A small model that answers yes/no questions on an image's attributes, trained from scratch: fusion encoder width 256, 245000 training examples.
Rows from block 7 of the image encoder of a small model that answers yes/no questions on an image's attributes, named by matrix and row number. Rows with one number belong to one neuron. Each number is 128 + 24 x the weight over its row's rms, rounded and kept within 0 to 255. All counts start at 0. Numbers have three digits each.
After each neuron's rows are labels from the 100 images, of 14848, where the neuron reaches its largest size: "lies over" is the class under the peak. Only what is clearly more common there than usual is listed. The data: made-up road signs on poles. In brackets: how many of the 100.
# gate: MLP gate (encoder.blocks.7.mlp.gate.weight, 672x256), inputs 128-255
# fc1: MLP up (encoder.blocks.7.mlp.fc1.weight, 672x256), inputs 128-255
# fc2: MLP down (encoder.blocks.7.mlp.fc2.weight, 256x672, transposed), outputs 128-255

gate.180:125139132148110171133135133136125117137097146073144133092062118115140081124139095106101137078143129126156134139130132138135101093155157168150126143125142147147185122112120108130132137126129153166117105186126124142084135115145150143112125141098143141161142150122176119167128119151174144094098098122130099146087126119164158102155098113132153142180115151128137128116115120084103167144136
fc1.180:133127114158105179089107123105105139120074138108164111128111129096182116133131133127128112127150097128091117148102132170148117087142175158125120095181160129113167118096137110123141118128107124159124126155109167142152097131130139106091175122138104153133138153152143128126190129126152139123142136105141107157114151089128121143148119111113133128137098117144113066115112129127130116106138
fc2.180:101119112155154115147137145136102155158166102151106184103109117150097116154108117134101097130154135124131108100163087159110147096081089096128173099115120133121151123135158139139130111116118130118131118134159137138127119158141131127181171099152089161135148163098135137145134152117154101099153177119120134128125085108160161122138138119082051142118117166132112122120121134116165125086131
lies over: symbol (61)

gate.392:132121146145151095132116131122138143096107217078146096109136113139133152158083143120089152096167107104105103141108131131134101147142121155102092125140099120106122103145122106101142141135130124147144141118114140148163115099148112111080143079123120095097134144136147149147161075112126139134138153103141111147130132148132116136144096130075114149127131122163114116124114123131124140170148
fc1.392:183144169113117192084103104129125148136125144146158135132156100086136104076147134097189109070120092093130122132141109159138102155178131091156208132162139142148141134172135122128144105168142128122122138133151130098105130117134111141116122128159105122121105135123133152157150114133141098079139124136098105106164109138152078131101094142102141148134130136162128149122114108150141146094157
fc2.392:094111093150109130088123104151093140125134105139092117138151164169160141138146141101116133182109142121151114172099143137149127135126145113142120121139137114116097103157101128155079120112136169111128115118135103128087143091157148179125129158125117152093109109142154105165177147120118115106128096157156106118111134099104117075144096148104173128129114144121098111163136181139108121144113
lies over: symbol (54)

gate.395:147120112147080091123111121096117107148092135134120107102148179088087131132162100123097152119177108142152115141184122106130159079117138106163159116079136156109102110123147118080108130122140154153138143145099139110141084107155117143134162114143142098135103102100143133135124098121132151108117124148091135110149082139154104127099140088169124112100183104159153154080086172142160136110092
fc1.395:128100097093111119162143115124114136143149129118143137157194122103140129127110159119150094098159118112102143150163136117094127155185135090079166124080080109093113078160164118090139160106205095116132112183101152154184113109125125169126137096120158112122109169130173109117193106117125130135116115137074139127145142115103114145146128141110125115156152130103151108164128117162181170148134
fc2.395:108127145135123100131150161097112130140163162123102137083124106153158136111140159125112095114118156157165166105143124159132146134143155072149151158110065144156120137136121115085111138102159118115133112121116130112120176163127123115104148133131097137148206135168115115178112144116172119134172151155105112073123126138111140153140106126153081108117112138121114120146126153190133128124096
lies over: symbol (80)

gate.608:125117157154090101116134116143164095128129117126143125120082105125132140108087157105113126130137146131115139154114116106162108130142122137155117136139178145130165089044088129101125151176092109119110130165141146096116112148129156145154111158138147150134133132117188124162166126111161150157149100121136074122126139122111128099127152139149158103087142102088091106133087116099162078096122
fc1.608:126129125112171141156084140116098156131121128108092138152166174109108099119118115153155130141091140140124160102149131132128135092118172095091125119147061151105130142179105162159132154110136133106169112131152119139153158140132119123146124156113146108160111110133131090155141168153101122109135118188147155151109115110123117168136074100125134130163134154126120120126154118160123172184144
fc2.608:132121100133083154137129125118131125113108127165159130086114123151160132062074124128154107125109113139113092131090121128136135145161127134137111132143133155093140106118148132146103162112163148137107127138143179135172143124143170117121124105119098142130115088122120148199123176134145091120165141170115169134130110112088098126140121115149153135129152097168149147124124144110138070147140
lies over: symbol (62)

gate.332:123112122171123134107156109106139113097130130137127110129151107113113137155102112113141106102154125150115145131125115111134112125151119162126132114146127144139115098153135070135150108098088130160071139091154135114130118096095097105155120174109120105110125161123119124109150106134144119169107102094124091185134105140143074098124152144152091117118153146116076134099162148118145169088176
fc1.332:129113119165136095133152109120132113157139129126134149129104120087110106111114134133161095110184128138151156131156119120145125108139125109135126143083130144093134124094140118150131097183124068119132159157111161135120132087117124118175124139147158145122168165113104097140141148135110155137143123074118110142136127094180139080162152126136145075112168075116123106095128114176115136091146
fc2.332:109167116095141143084120152105100125151141155162082146121146155102083110103138142114126128142108114133096152084160171142118111144145135198181150114107152156129170114139132166136138149107116097101135144129152061110117134136104100105146141137082164155125119157123108152126180129130130148138113141097122137117113118169124117085118151160122143136144097113116110103116102160169134130118151
lies over: symbol (93)

gate.347:151167146119141126110141147119152156111093153056111139161131085119102119127088105106104134149082144126093115136135159122124111110115155153163149147126111104125146159165140059114102185128128110184110122152132101110120113139146159165184151100116144138118129109127120132164116138156108103155180099119134148146142137154162125114168078108112146088107172146124101145138108103153093118086121
fc1.347:145128121142085117143146161096131157097085111115148115177114102112125076119138105120178125109133135115111140118168112073150141106108097108106135134114149091161138116100105140134162164127127124126124137164110100128147104143090135156101167072114152167125119124111090135143076112067157127159110148136120146103112108139147132143130167098150146097131158093178175142120146150112120138150162
fc2.347:102162084136108130129130091180159135112094216116128110118078118128117154084135154142153162141138165180141135152118130125155132139156074157103124127123093125146107088145150157118124157127083119158156131135112124107102135125093134138107172094099143135081131084157135137132114076169119170128139151118125144138122107142135162123140150122075114134128112107126152138104134122095101115109187
lies over: face (92)

gate.14:073117120106072128107168118093082118116146138145194129166126132112133130116125134146164121111133151127091100134121149126103102081122103105147168119118131131129090185144069168135097113145100122143138148137130139132133127137162107079133089112139151152123127105112116134120148110116111129101100099135126142187106157108101119108157100118120133133152097175132117074154137082114131099135091
fc1.14:121147137125147147144089154148145155089112140116125133123101100111116110168115141101135130132091137142128174192135156138174094166132144118144117128123124148134167085129173130117134138133124144109170119103165127124113117132125152140114121095153127106154077107138125149130137095136146147104163113096158098127151127099159150136104114139145136143123167123113151115134140115137051139129100
fc2.14:142092160125098091118108101116123104094185139134129136152152157135096118105128130106107124125145154106103136127145161146116144133121126128074113162111106125140129146154125126159143145124100169167118088098126092101130119111111121143135136103135141123152156145110150136151179168139133135209155164158116155127129130155111153130130128135135106132136142099131082196106128084136103131117080
lies over: face (97)